Weights of a small multi-label image tagger.
Data: trained on single printed letters, digits and signs in grey, bent and noisy, 4.5 epochs.
Rows from block 6 of a small multi-label image tagger, named by matrix and row number. Rows with one number belong to one channel. Each number is 128 + 32 x the weight over its row's rms, rounded and kept within 0 to 255. All counts start at 0. Numbers have three digits each.
Before each channel's rows are labels from the 100 images, of 14976, where the channel reaches its highest value: "responds to" is what is common among them. Only what is clearly more common there than usual is listed. The data: single printed letters, digits and signs in grey, bent and noisy. In brackets: how many of the 100, against the usual share in percent.
# convs0: first 3x3 conv (model.blocks.6.convs.0.weight, 96x96x3x3, each kernel summed), inputs 0-95
# convs1: second 3x3 conv (model.blocks.6.convs.1.weight, 96x96x3x3, transposed, each kernel summed), outputs 0-95

responds to: the character @ (40 vs 1.2)
convs0.10:127120082140141166112105089126145171126076128144034155118136149117120124162158082158050197157105143128153162142167127118203130116099121136132110141120161102056165159147102094178081123159133058151133173144186078142138158168113092114133143129167093117075134112133125080099168133119111103094
convs1.10:129085181110189125159122129105084101159147140140153080128154102130162105121081164105196077117168137084082099107132123135094134141090082084148093117131158141130129104133149132119110135119138048086102149150182071132173150112150124095092068159085158132055066148068148088089101120115139099110

responds to: the character % (59 vs 1.5)
convs0.94:112178151146169124097127115113126143126139073103140149115115147123110064147114142154130214108071142061164128131086097185117089109143108141134115081116140091121063141138094108088093102100120063167120169199133126151091164153154096119144150125137127202086132120069108107207135112096173138136
convs1.94:099099156111136126129164070162119166172180104105138138118152090098144102118150138155105105145097115066179096076124137082138168135109101133136116142085088141138155143078108122114121196132136110130109135120201116135099177082085109148123130165094154093155091035117066187086075155087162115158

responds to: monospaced (37 vs 17.4)
convs0.69:165131178106157155151115167097089099079129183080119104069135135096190119123094181176141140122154150113066141099083090119144097081087130081134100097080130163095162107124101095030114204138149119113117159122120149125098151145111150162197158101115129099135115093132080112125096114092121154118
convs1.69:078114129143135148113061164114144118119147092156073120095136146128155081110122160141173141157139113088136139135100097105153129092146158126138104140109072114138108025116084094126066086136185107143148083118099079165099071153136126134123075125059085069128111093130101079124053092130146151116

responds to: the character % (27 vs 1.5)
convs0.20:102147137095139100195115135097109150102101175113110132144134149100137176105108119193154085128117131110135097086115135138077144114083142113113052097148148111146193098127152101059110158146046156188043116152107135159137197138158087133177145143152156132083137158133097109098123076135092098110
convs1.20:153142144132117132175115156154080137181126153135082174109132163132084119152057148135084079158171127143119095096084110062015075080129116171148124135087140114117170058135164119113119170117138161118160100082101107103082099121117148086157140129127109093155119104123166137065127135141130101171

responds to: bold (73 vs 46.7)
convs0.26:196094078116129179120142172103166134131104117182120136143111134117140067117134160093107056149131138133066099142151144139117103133050093099161095104090087139100092082091181138110098120111141126128105100180152169204118108141130079137113162156120112131107123126144087191064136099138114205126
convs1.26:137167102136133140097177113115129109075129136178158148180100078128145152154099131099135049089112131113091146141138134152081100131081129069117115085136117144194076092146134067121076159144141115104106123119129085175088147123135153120092171103099144163067102070109087179075126111079070137090

responds to: the character @ (36 vs 1.2)
convs0.19:197119106107095116136120106112174110098150157110155121131108128098139105086037133174142128135121140106077156182147122147168138116194103122157122072144116103157061124140103120058118133087114165071098104135148122150186076151114147146102119068118123077090183085142182166121095075122132094122
convs1.19:094123109125144175084205137150155126101075100153139130169097136168109115103146106075093138101090124090070099160099207199179132095097111081140120118151096144125081127147159109092101095148094141107088041092094114105098099183123120125096142135116117111118169089163129185099116129149117088134

responds to: the character % (39 vs 1.5)
convs0.61:121160162127200115121102101068115112105167122077128117121087161127150094066111082164119173149109097081141142127107089146127116109091121127157143125064135052141165112151074116136135175099155156132083086140099135132081151097115148138050108126181170080124123064118107070086125080103140107104
convs1.61:127163159123181147127126112084100161193190171136181143152118133162121101128142129161115138222173100072127136093122129132104181143126143125176109144144133116094200076116156142190111155114161205134120128117203107163159169119102122160135166103159097087162123163111089089125130084121103125140

responds to: bold (93 vs 46.7); serif (71 vs 25.8)
convs0.89:140139114132158135136102163145153146127081140067128063059166153149123134125100201184116135136100135102100153093103078117100090100116140106093121111168096113113052130138137138103138164152143104181120081175082104113034164156145129095160134119176075070160080121112136136185157137096130121118
convs1.89:175121081095129140113086126103178133108120116076046065081183161212139123146110086188112115104142106163116149131166047138100115136081127082168099127119131121115164159179125104103080165078109092113102128133108099125158174113173129064169121129123174132129118126155138124113124172121135167150

responds to: bold (74 vs 46.7)
convs0.51:091100143109097151143125146090138139137162127163106191086163131113109064100134136155111169071096123089148128167088184139130119130173131168112058077101156077109053134107102159086153129103146153131064153149148135114171062135143119189102132076158171088101138140115080070084120117122131134113
convs1.51:130133088096094111087070122125121100178106171073152120129130113224200086103137105129116181106141105130174114117135148141139174113132156077109139087111168146102104165091124104112132110153125126078077115207130129089153106099110075162105160160163152132210172126134118113084131112174156157121

responds to: capital (76 vs 35.6); the character G (29 vs 1.5)
convs0.64:116131166170162138095121159169094169115188126116202080089117058135128154110117048118143155158063140108163159089096104147121097144125089080118113117083108133162140062171133142157166128117087159187113120112092135107074139098075067114176136108117141135140200115112136112117113092130117105125
convs1.64:105157099123140104144121140137143137183148121087131097155072099125110124142102151162153131168138137096122145130145113153152078097196189096133184091120157141086166160125159126064205071152122151165207154090150142116131148083070139116194095141132144083135130168078110154128136088063158098121

responds to: capital (90 vs 35.6); the character G (79 vs 1.5)
convs0.14:193131207141142167142129113141186156100105113127133065099103125134098116136132100109114199087129185128142128117094130129121119082173128135064162111123100198061134127147067129113114110131061136141073118132108106089110168179138076128090123096137137087102162136154120117139117108029133151128
convs1.14:089120179204128112124112150115167146111117129116070112116194161085164128146106127118120127062149150146053154103070182127154079065066115121111071096118145109116109130114129063108114080143096145135114112094140168116122122185131150179119082114145079058136149122108152122130129116060143128110

responds to: monospaced (37 vs 17.4)
convs0.95:122179161096092055147101122149111151150064092129144107079069123139119142148083114146121111142123144161114172174151120083150100126097183070120105107117128051116112156115211145131176150127136122124110130171115126154120163094127152098124049096105105132070054137117113153102094145192097111141
convs1.95:087101105148116094130055121096129092146081131198177074151125131143095092143110162079125126110129084132104092178074091085162127058160121140121123125152167074189078119141157120158149112130147113169153102114105091111080068121162128099122091179114130134134133147051128090072096158134109138135

responds to: serif (55 vs 25.8)
convs0.84:031117144144103155144125107115111162129129115122157198093088138136078125153133162183111116148118128051090096090110063050109133182162153060112105136071174125093135125112128127083161139099146124087111176086086118121143145179098116084084151167125129159150115150151136179122137121116163133109
convs1.84:166123175172115154203122116170174114114179117134177166100152164097092117129162115173174090148135156114128143074132156096104118133138170155121070170106065120075078110144138136130103161130166140120107171068111075149089135158118155158132188166113064161120107073146118130157167121147138075100

responds to: serif (73 vs 25.8)
convs0.49:103035120155152134150106115072177150132146128081058166103152125114140094155117110169151156203089144085156150105148071115139155127204119153130088123120114095120107114141094125160088064160118131121061120082118145133159067179101107161112143118133113089135103106101091125121164093151148184157
convs1.49:141127111101133110075144123152153105067202104119098106104081154132153093153134115175117163117091094114088096166106155217196058087119108129107124125131125112144117098101093114141129148131154146050153120136090081179100108094109133160109113123068129166099158069123124098175175134130108173175

responds to: digit (35 vs 13.4); the character Z (29 vs 1.4)
convs0.55:115168101182140174101171072160127186149106120099133125141121160124127115082115152128122205172109133072103067147134131133146140190121156071086095127137100146114141128124182162166113146116116125150151126150097146162139102118070097161032149088104108098199089090122113118115164134135092066109
convs1.55:114178121170068156158099153102090190108148197106092169123119133092138142118152121137134114099094096122103086091132115158086178140087166139125162116162115126094161159125167172130119091158122117197119132043138115114157137137156146213118068131125138125159138054094066151155128097108142094161

responds to: small letter (69 vs 36.2); the character g (30 vs 1.3)
convs0.9:052145114107126121131094138142141082127083166158139130116101131084105096104094149148128143147063104131118125054107059097137094121185125078127127130142129095090109178136084103112096143128146115071120132112112186109127133125167136121041098070165066169140122093079143146216107129157123128104
convs1.9:143115170167096072160110156164096133116146178126180167141164139098173098150105047169142150147119137106171132134137100139196141103111161083119151122122143094135109161132071093132170072158126127137123157171174145124116156179178129112152113200032124152105129079172139100139132164109086139138

responds to: bold (81 vs 46.7)
convs0.24:099115117107114064158145117168144145096155112171130133096124122145116107160130118157116091077143136131190147141174138123107172175089151095131167060118111092059118094076089063091163140091160135110108096113106142135132108163145095197069149147097183138088120120164109057180067146148124132106
convs1.24:173087112073167064173107123134106111129133150162153086098142087115148122099108108153107152117158133134160107151113103125073102122142111123082074099122194126130096129105156075110086095086084122095122131148130131144156185035170116126151078171067119102091100129117103053096146087143098116076

responds to: capital (72 vs 35.6); the character W (27 vs 1.3); the character N (26 vs 1.3)
convs0.31:094123113099115054146073156129098154059133136031163073125114117177172138085107147178095110120152142081090136131112194103107112154145114158098141089159105092143099114107107181147109134150098136067160147135119103085104169137161160110086122105115133069075140114069105146125146133167097128103
convs1.31:130145144118107182173108057123141117128134155152137190143118130175076129119154095092105150107079171134101158163153125151123186167137166109101144078143151122105167172136214147146190168146199159121146127143105059107166129116170144125135134132154061188131152126141074126176180141133117115105

responds to: the character % (41 vs 1.5)
convs0.73:173115121141176150113111097148162129086157083163148087134148105087153135062081116147102160142142093125100122116117092108083128122161028132123118114112118091092190108191107153136195124119160184209153110147118119170158192109178129133155081101141138139108087162163131103123090111091131096143
convs1.73:187128095116171083066098115150145112121082159164174098180100182103185104099084123137128078104157144092142162073110148112186131094108113130139115154087109143057192111124100121095123133118144138123122105102136081189124167061112100139125107120106152120166082083167069158160129133124115135178

responds to: sans-serif (99 vs 56.8)
convs0.56:105138125135118118128108107199105109123124073117151136137161117232112201143100090134124106103150101116126134071117155121147195151117054161137088119143138152134121150101114130074156129170196134051097130127056111120114130136112108073084168159096122106076158111120132113118130137165138056113
convs1.56:100123138068146102068099155160127122133108161115146106107145068135107089120099109145156191126179093122129098139151096141146184130129094100125088184142123119082082132116125138042218105116172248138155155102106130127143180129138071108111138161085122115097134153159117109139138117154122135108

responds to: serif (87 vs 25.8)
convs0.72:121109150087130185127125112130143143123103120190108157141136124146100098087158135060180091120088137072067132124108163130174152163111136121101118091110090116113109120124075061115094118110183105129096116120117137153179124105128062145142156112129157176188072141142167102022125134097170151178
convs1.72:152113127161082126140180085187155132092167109082121143167110099169109098139093135097126084072128186168115103154101126134154102117158145156125104136120095115179116173149170123096087128154112140114122128109143134135119124128212097069169140137086163214099171043111132169123134093121114144198

responds to: monospaced (48 vs 17.4)
convs0.6:106151089114116195119182098122130154091156111131144093092132166093096106152138061100139091116086089086150150094064136083116152096144087158111154190113117137134122064151188108124045112135158048143131159121095141194134163096137104102189114143149170085153097111127142145118163139126135139106
convs1.6:097110074160181046131123076160118071143174089149146092133120084071101128146152171111156126152151090138150163143121166162129108115098126131114112094125123134126163129189122111129105161152131082147159179046143174134134152078097161167086091114151090154157125082158170137090160107138136201091

responds to: small letter (70 vs 36.2); the character f (61 vs 1.4)
convs0.71:127087094099116117139147108101121136116075142114108122104057137103102128174106070134132085109178136151116125139127076070102125135162123062149080149097094113128203101089074135141137116129156157103095125153174134144116118144159157079105186124197131138120133086124208139052189103156091112130
convs1.71:138174083133204146172136117100085149140124177138104124068177177095104172152146060142138105146129061146122105112117129137135099104095179135127108136157161163085160119131118130083145051139137121128135092071136166153121130085164155115134144145064109175108079094043159130116156124187126144133

responds to: the character Q (40 vs 1.5)
convs0.90:102120090090156177121102106126056100072118160031200137133084126095101144131162122115193121182156113125052106104088166145162135130111107101141107138102112165124188137157110157136111128124134133112084170045153103161110134163116172097088114101124164135135142120113116142169165078147119116094
convs1.90:096108141149204172133059076121081178136063118101111153078078121112110141126130169097166097117118167060135161127074160176084127097091143123139115118098108156146158118140155154177160148174094135200092144097117062089113078111154162137093109161165113143115143143113133113081100125130104160120

responds to: serif (59 vs 25.8)
convs0.18:069131126090102120089113143135095118123092129099068125143066078117126143094138138105209161168085166109081138118129148125158068174107179119087126106111116131171091138182115127161164137098178141090173108156173144122113102148083091130052146064136102149211125123127109165126097159107122134148
convs1.18:118129107150122140131156138109079186039088143132120209204137108116186100126141133079146102130100115148100108143121136110111132093124180146068189058112146198160180155119186138165137098138113143126135160120142133136137114204090145113137105129163170166129137150089168160137161140098112103104

responds to: serif (78 vs 25.8); capital (62 vs 35.6)
convs0.22:099169166129145150156142129165105158023079137110109112110147162102105109112107132173165132117147117132118097140117109081123065138135145139089084150091119158073106148126166116185076132134092109102164108085119123115146163112122064059125194141167136171142138079196112139171157095067131093126
convs1.22:138139110119141107131199147135132143129163105140132082092192145136112106122139129128106051095118165072112095132110119077111132154066167119105131156124168128143136199190166084181095130161168106107111069140136151103120146169190151131196131114107091194146199110128126101128081134072126135128

responds to: bold (81 vs 46.7); the character * (27 vs 1.4)
convs0.53:118118109118168111152127145165180158117206077134139121068134131139143107097211105092097091145159087137142121142101138111155108133099092091074127088123110106146141046191149094182132132145125098116148148100078148191102105124115109204142101167162153158137124127077123080092093128125086149083
convs1.53:150136102147122139160058108100158154143094165172143185087093119146172108070206135119122185122155116106156184162134088161064189094138145112047144167145130125170146132133129109125178108078136108117175139128107185119091144144063092133120138170093128154136131127161120126101172146152171163119